python train.py --train_examples=195000 --norm="layernorm_no_bias" --norm_position="pre" --hidden_act="gelu" --mlp_ratio=4 --patch_size=[8, 8] --conv_stem=false --width=192 --eps=1e-08 --max_steps=40000 --batch_size=64 --epochs=13.1
Rows from block 2 of a small masked image model, named by matrix and row number. Rows with one number belong to one neuron. Each number is 128 + 24 x the weight over its row's rms, rounded and kept within 0 to 255. All counts start at 0. Numbers have three digits each.
After each neuron's rows are labels from the 100 images, of 14976, where the neuron reaches its highest value: "peak on" is the class under the peak; "responds to" is what is common among them. Only what is clearly more common there than usual is listed. The data: made-up ball-and-stick molecule models.
# fc1: MLP up (model.blocks.2.mlp.fc1.weight, 768x192), inputs 0-95
# fc2: MLP down (model.blocks.2.mlp.fc2.weight, 192x768, transposed), outputs 0-95

fc1.371:130115149103203131142119134106146060142083125126120107129097136122131126151106156139154141111117118127132134076156133106154142098139114111125111166143113114134136101124138108134100134070129114137148124124090106120137091143121114145108122157153167128140170162168125159124164144136131125173
fc2.371:085143130156125123139134119122113141103154133133164150132161127120136134139161122143159150113125175118116152127112138124094078098126142160152160111134154139109111139130128121113157135136110151124109161154158142110159127138111135094127118076106130142128056133149123185129108135159093120129
peak on: yellow ball
responds to: yellow ball; space-filling

fc1.602:095129121087128137104133114095090136114103101101139099129122132146155149141123140123099126144105166155093126090154080163109100125120102171136088175122147096116128185208135119097102143132111119137081142116147126107125114124111097125110132123100136169162118133128119107127138141096144131133
fc2.602:155153160157117088112147144132107155094063150155095136120134155128087083124119138158105107093151108140132118162134125142154120110152135154132139095099074075132114090114109114140133132130110136115134146124139130091123156096145150115100138152155139066141134150120142139162126148141075110135
peak on: grey ball
responds to: space-filling; balls: three

fc1.207:119153152145103132145117156158124128147130153101150151119120135125121143140123110125117078117122131087137088123116109142127131102076150112124146121127110107123146137155102149159153106141106125160157102101134140167161099134155098097120121114115139131106180101092167107106157100092147145104
fc2.207:138149205091097101098104137120126142152120156129151131153113159128162137099140145141130098119106103132118101140166135130149145125161157107098118120142117151148134115132142151096143116160118107109124170131123138106143151142158140138102144168124164105092108121158140143129172148044097135154
peak on: grey ball; white ball
responds to: space-filling

fc1.404:124131154167135083169140145142107125111148124116153136135124095126111177127102123122167111118122130094133162081147118137146144127101123135178139123170137106137140150146087116123135162176109109125172168148100130108113141132147107094090133154108118136151161085120084139089172148127198136112
fc2.404:098138135141118123108148117091115135148133121157132098136171165134159107147149133124133102100158127123122130188150144127117101121163105128113133108105084140124143087140163132128161115084142162127101137096198139123139113183119176200164138088134121117105125147118169134152143124105120129132
peak on: blue ball
responds to: space-filling

fc1.293:096139133112135156129116147126136124168161111091121123145101119153142119144119155117127141121135136135122105103143149137158152109106140141146124140099129130135125138134119140121104123098101115118150142145111112117142120159110089167143137147124090168138151093142138175164192130103094139114
fc2.293:131115131111133150111129140139142138123146135139130126170114133089140131164152139096121140146104127137126126135105125119143166178128054134128131129123125059162084100098143125131135124155113134043135118122129122142103133124117159095113140174132128156109117135136139105120163126100091163125
peak on: yellow ball
responds to: space-filling

fc1.323:164102146110113119120122124113134123095115088144109144114143163116115141144117112138144098101117144142100113131162120135117092096139109096119173097153089106156125135172117139190105139141109136132129164126114133136130107110125086136104159152180136150210137127187120114132149155150149103113
fc2.323:091168111169153150141143115102095095121111129113140145155114125118135131100132123109095138167096123107121149119074101105133203132138150145137096160125152116086133147075145118113148115132134123139101124119170111128117171095131142123116115094083131126092146157055138129146127100121100126133
peak on: blue ball
responds to: space-filling

fc1.630:145109071122135155131152091140168139150128118140145098109126101152165128115092152096098150146180119132124171059120129131123167143074159159170121096153078128161102099125130139087154121119153144167172137115115151135155114119118100103146129109124131126136140086174101152110148123128088121116
fc2.630:093119151145153124135101173096111123114125099085087139139129132138105134117137104139170072129080119128099112157126099108158086106160109077114127136068140138108166135124125124125121125118100114077119119144127105115112123127140148138106143140097123116130127154099163111145090145126167135113
peak on: blue ball
responds to: space-filling

fc1.423:110092114111084137142125095139168162153118125126113110112124115120108138156088160108124128112135124143098122140115156124113129111128100151141158103172117117134134132122123112109136108132143106143078108122108098120141104085101121157090143142090168167113090099153129108158100156134147106107
fc2.423:152127124145150142127129173106124059136134133144101101120120161126139154111140110128126120136108122132149119151143110122128111113097124109110125134108143121123138115135153144157127121144124132113182148144149111149117107155160144086149123118124138068130144143112132145123161103153126135125
peak on: blue ball; green ball
responds to: space-filling

fc1.689:101125121089107187110112117124130161143149122119093097134113165132120142122175153123174147097113136156151154101109145114103145126096109163123127089120126124095125111160125133144100140167125133113129068146094124112112165130105124151139139114143121092123115166098147157121127117118140126161
fc2.689:153161131177125097121156123102131117140123128143161126154120149106127117129108129159036122147156137114111112159173095135130135138120134109117143157159115116123147159082137137126139113113176134095120154122159147145141100195109123132139138164134156186108127106150139108109111120127121110105
peak on: blue ball
responds to: space-filling; dark backdrop

fc1.436:131145158129131124233171150138071108139124085140131122108130090145081145117144123162111143118157117107119157068138113129128150133146136127172169143123170116142129149121135134120159093105139173125130167113156132134110135115111137148148147133155159131118100143156114136162150162097159154087
fc2.436:107158117124132133069082128100143164101087146112103133127111144121156109137102122116143140118114114183118122156122164147123102125140112124119093143113116155075107127132134135146124140160121096125140111171113152102151125126148130106126100150122097148118147116124137097099105076182127132167
peak on: red ball
responds to: space-filling

fc1.753:103109103119143156179124149100029119122107135158116155136170113105132125177131126136119115098153156135140112129127154108138147130158094142135110142139178107131147129110099075111134069135127138151121095104113101110144170113138139116124127105130139148155065145137080080122127154126150110127
fc2.753:123124112163129090119122144156166157130111140146135147101151128096143137126180137118132127156125114148147111096135157119102115156140158130141126141129077106106129158141149148172133167132125147097116134149128071126109100115135136085120092091136123140089170150161124121158150117138099182140
peak on: red ball
responds to: space-filling

fc1.75:130127114125114110122111118115099180116122141108124131133160149142136158119132128156114141143112146138114121120120182130149141152132136130140128112135156088174117122129128142134099125149126123178092129127084112167137144138133122128144137130171123140137170147154146156143095129100129134122
fc2.75:090113169165122128157120132145127141130116127107107144130159113140156134088140151142192138082091115152142115134169170131130158139141172123123120130149128151152133144133138139130116151126103104137164139118139115149138126132112139124176143133155129121142116138171133154120100120100125128111
peak on: grey ball
responds to: dark backdrop

fc1.7:141107136112152090140134086115121169150155128117145125120125125056131172131113129126091077126101139144111135111093161123111083122116086147147138148163128091117132125148144108169108120147142133159119146143074060082143094124119099163139118161133108146136133093162142124118156137104128122140
fc2.7:141111130177104165123127134160147112174136124147156146130127107195115114127131135123179124155081094114145120202132069106138158131150152124107121129129140121074147093148148122116131143123128134144157127133156104166123180135124132129162127156118110105120105170116155137136127102127171113164
peak on: grey ball
responds to: space-filling

fc1.240:136117102146101162148097141109123118165106110114128149149143116165132107182131126119117114142142159146163142080114132153117129110090158092112148156058111128125147149143101116155126093104133119129137142113067183116094147182111143109111120127137135109140116132113144183123146137121138131136
fc2.240:123102153128122107126135136180148135136151132141148114109108191110116138112139127121147130119083096130111109096120105110148167136155063129137124089144092143184135089090175072148111177163165116079133141144147082148123135112118129146151107162149138160122146104110123121128112113086118126154
peak on: grey ball
responds to: space-filling; dark backdrop

fc1.57:095114091090156130129143109116128128108107121145111173127128158140116145153130144121090148108144109127130162131146149124124135141110097144136139160138173117197120122177128140154124134124082103094160131128126111123172105123115139123126125105095141170137198134141135112181072124122091112111
fc2.57:131155117117125106121150169130152117134139106127121140117120106131085118089128086117161123135132149129176122134145144121163140166147125100145128148105119119139136144175115127122148169133097114167096128130115119115138131126135149134199102093175087110119100126124123147127135133145151140139
peak on: grey ball
responds to: space-filling

fc1.400:128146123106110108163111156121180178117167134115130138113109170099137148136148121138131161139165092161123084130092137132139113170121142133108127138116084125139122120148129155099096120102118129145127119176108114130123139122135108129145167123112159097103133118110140138179126100093155176102
fc2.400:144158111134162151139120133126130073163164129139112122097136098131116134113131131077101131128150124156132093105129112103102183150160127128099126151131117163178125114088158097137111163157128152170150127107120140146115135160119146099089098118126123121124098131092128099089139095199108148148
peak on: grey ball
responds to: space-filling; balls: three

fc1.41:087147153164119125134132141093118166165125148136107106101137128122146118179094118142153077117140101104085157137154169097145130126100083113129114115081134145133116090138136153155114126099113140156116146170143116115158147101145152161125132135114129156088119183123159124096158100103174146121
fc2.41:132128136147153151098115091119143131110094120118154117177156120122117079109145122103082128098132145168165085100132092156106161135202145149129119120161146166120141142107098111086175136139167086105084109090116084130150137136111157147104112130112122073158146099103119140142131118132129112144
peak on: grey ball
responds to: space-filling

fc1.316:131158151056155166170142117130131116134117120128133114114106134131095155164132130138077152156151109134117100120122122148130119131093146122114102128152127157127147150205119133133148118133101113138145126159124130128127133127158083110118124112146129161143148147101127129166145152137059150100
fc2.316:134115130250122106143133144177118135126132104133144146095112105158115110132146093135162103126129141097128143093168138123125158101158142112118135108123131134125155118089139138129182153112115122168117120124118077139151124142147128113141154113141132091152123131118113109108108115116144116128
peak on: blue ball; grey ball
responds to: space-filling; balls: five; balls: three

fc1.399:184166131112086126129150154135127125086155163145087105100136117106142144101122123151190112108127143128119157136117121138108081104158120136093136133145159108152151085143117124114127134126149118156106150169163122093143179115089139143140109115095118168119148176086114125098142110138129120079
fc2.399:065119139147121144131149118138110105145063113138123131135149174143142113145153164137038114141149109123150115157144160150127150163069117149160132149143126114083097166125151123174105109155102130099154119100100139133123121119172158132097151152189108083119150103120138114151095150123122172138
peak on: blue ball
responds to: space-filling

fc1.756:137144148135064130096122123128146154159106151204117147116167122101150139173137101091123118130154143142110141151115117117166102094111172116124070125155154135154126121130122107104119113123101144121089108141127123101109111140136104145169073147127162150095121146126154090166080150133186157165
fc2.756:129113205171171100100118130162147124099119139121116151126124113164164116127150151169170122145068159131133138107120120141174132122150146084090123108124104129112147125149161124153139132148137133148172156153111160195147163113106134103082127141157099154118116158120132141088146132132095136105
peak on: red ball
responds to: space-filling

fc1.568:128157133114140097164111134142078134165098157154149143112141091157107103093132117104128114077098124148128114148094170125148165135098151152128165157154157129105131106159152115120111111118127122110101138116105140148150107123093144180157107185111105121163144125145173121106123150129200103107
fc2.568:109122127121133109100141098136148176155123082133139132102103133137147152163147147115122142156119148090118156135154082146154095135138115137149130125138137128109160109097089104133092136126177119129154144148187156140112127155174133134128095120106094138120094162126111142129174153101130112084
peak on: grey ball
responds to: space-filling

fc1.376:108084098120115091125105137097105122175117141171130115126142112127148136173135105147111107144158131150110124079122103141101119097091136125145133124111166104112117129137137110102087161137160171106155144121108167171117115121136133153153137102179110152127151088091127138115147138133122128105
fc2.376:156163121136130137121130124138137146132099113133138146158140145123106109106124136103124121127131119143133137181132106114136107101126127143139143173175127152044103131122129126134143126113101089086086140129120137105087158115109132155135123160111138146132165117113123118172128130113174094147
peak on: grey ball
responds to: space-filling

fc1.375:082142109106157128105115116123147143087143128118215126139111126214148105138094133142107105083135110129116159142098152124100131106139099165127139109176120108136120105135132159129107108167100118102111141121126133120100154131162107166164080120114157119126134122079121112127171124135104117104
fc2.375:174151131162083113133155152152068073163100112151044130067140134085085144116144118119120143132154134113126131120148107129144101139112164116146117128098128138112136150118151131120153133126138159122138098134131138136144117111108105106079176098173099139119140137148157147137098115113167127105
peak on: blue ball
responds to: space-filling

fc1.546:131137102131152132139099108106102095141102124091152116117133112180133111142108146132115139150118095149154148107107118113125159119134109128125127192097114087149122135126131093126115102168139118129105120144124141105095102134092160100128110151130136146150162133126129118156160104138144101096
fc2.546:130103118189132067121149104133158115102061184126122125088126138159126075116156136119144117141138132137128144163117141108148115107151172133110117107105086128113191126161122123141173157171064134133105149153114133115117148110178158118126119125143119131177102129147148136105110131124112129155
peak on: yellow ball
responds to: space-filling

fc1.412:150127161123124132141080098141152085146147105085121131138107102128149157138088165149144158152158109117154073192126136134121133130118139125117124162095160127138118101151083073210127137091110142113137139127153134104097100100112140114183162135128128111126124133144160152111134141124179165149
fc2.412:088109105201115103131166123106120130084116134150131124150150164127128130145144100134092125079133144131110146107130147123121118136141104125142140098188109175111172117112198167058128123152146128153106140137099133128159152148130140172077122092164122183109141146132128112123115129154117103112
peak on: red ball
responds to: space-filling; dark backdrop

fc1.290:092114116095092116134149140113112115113127124130101119135134120105096120133124113169124110118128128161131135157131145122066131123128140108144127129123144126124132141145134100143110139141059095161121176099107153152152128131161153122161132151126181139115137121173187152134057129155120114142
fc2.290:121125119170140138142113110100181142136116169132137136098169132132137129107171151128096146131125122124153090091115128144136092153098126143137139139102134133126157133127146155097125134143138171117170105206119081149089170082131110156107129096151112134115125135125107129131182155131126112096
peak on: grey ball
responds to: space-filling

fc1.480:162121116131136145089138126138135131106087134123189092103126094113122159139128142143147092073120133126122129096134131137122139159093138142134124162160125123120112137154118123157126147095097110106104073128125140109161144164135154133151096088101160120137157140126121150145112123103121148130
fc2.480:098105127145128083150129105123123111122134168117097100103146103146116104084153120151148120102130170140114149122123136134144150094107138147151158143134053108118115109104123177145161103156136093109099174117132127093108134122152109084106146136098097112085130166155112121129112132138098123132
peak on: grey ball
responds to: space-filling

fc1.148:149094180124113172107139120121136146085130147077129068096109132155140102089147140102160140087123110071110073101105133148163102132143136123096123147173110131154111156125130124169088087137114164077133141113083110134158082134137150110138097096122103120110084098113086157130112167117134125180
fc2.148:122160090109160096152114135156087152160149104169135157160151133103101161150119107153071161152129103166128155145141159086130130139088141139149109110113126117105191103084126126104154148122118082174087114171155118106077139107104094147128125133145155132137130110122180113147132109141094135108
peak on: red ball
responds to: space-filling

fc1.683:120162106151095110122145138155108146086175103141129143133136146101094141145096135149125190129129134123135106103118132115164120176099139128144113135148145141110106113139139133144137109120120149128164166147096153143110076176147125101174104148150087120161137130116144186140097202118101153168
fc2.683:198109128107094129099111121120175114162150124115138136140081127102171116138143136116151067128095123128158127144124153135093121122121127132123138173118174103112129138119121114098096131147150114164132098110120108153181208145110136107138115123104133126139169097155110085109102074103142131086
peak on: red ball
responds to: space-filling; balls: four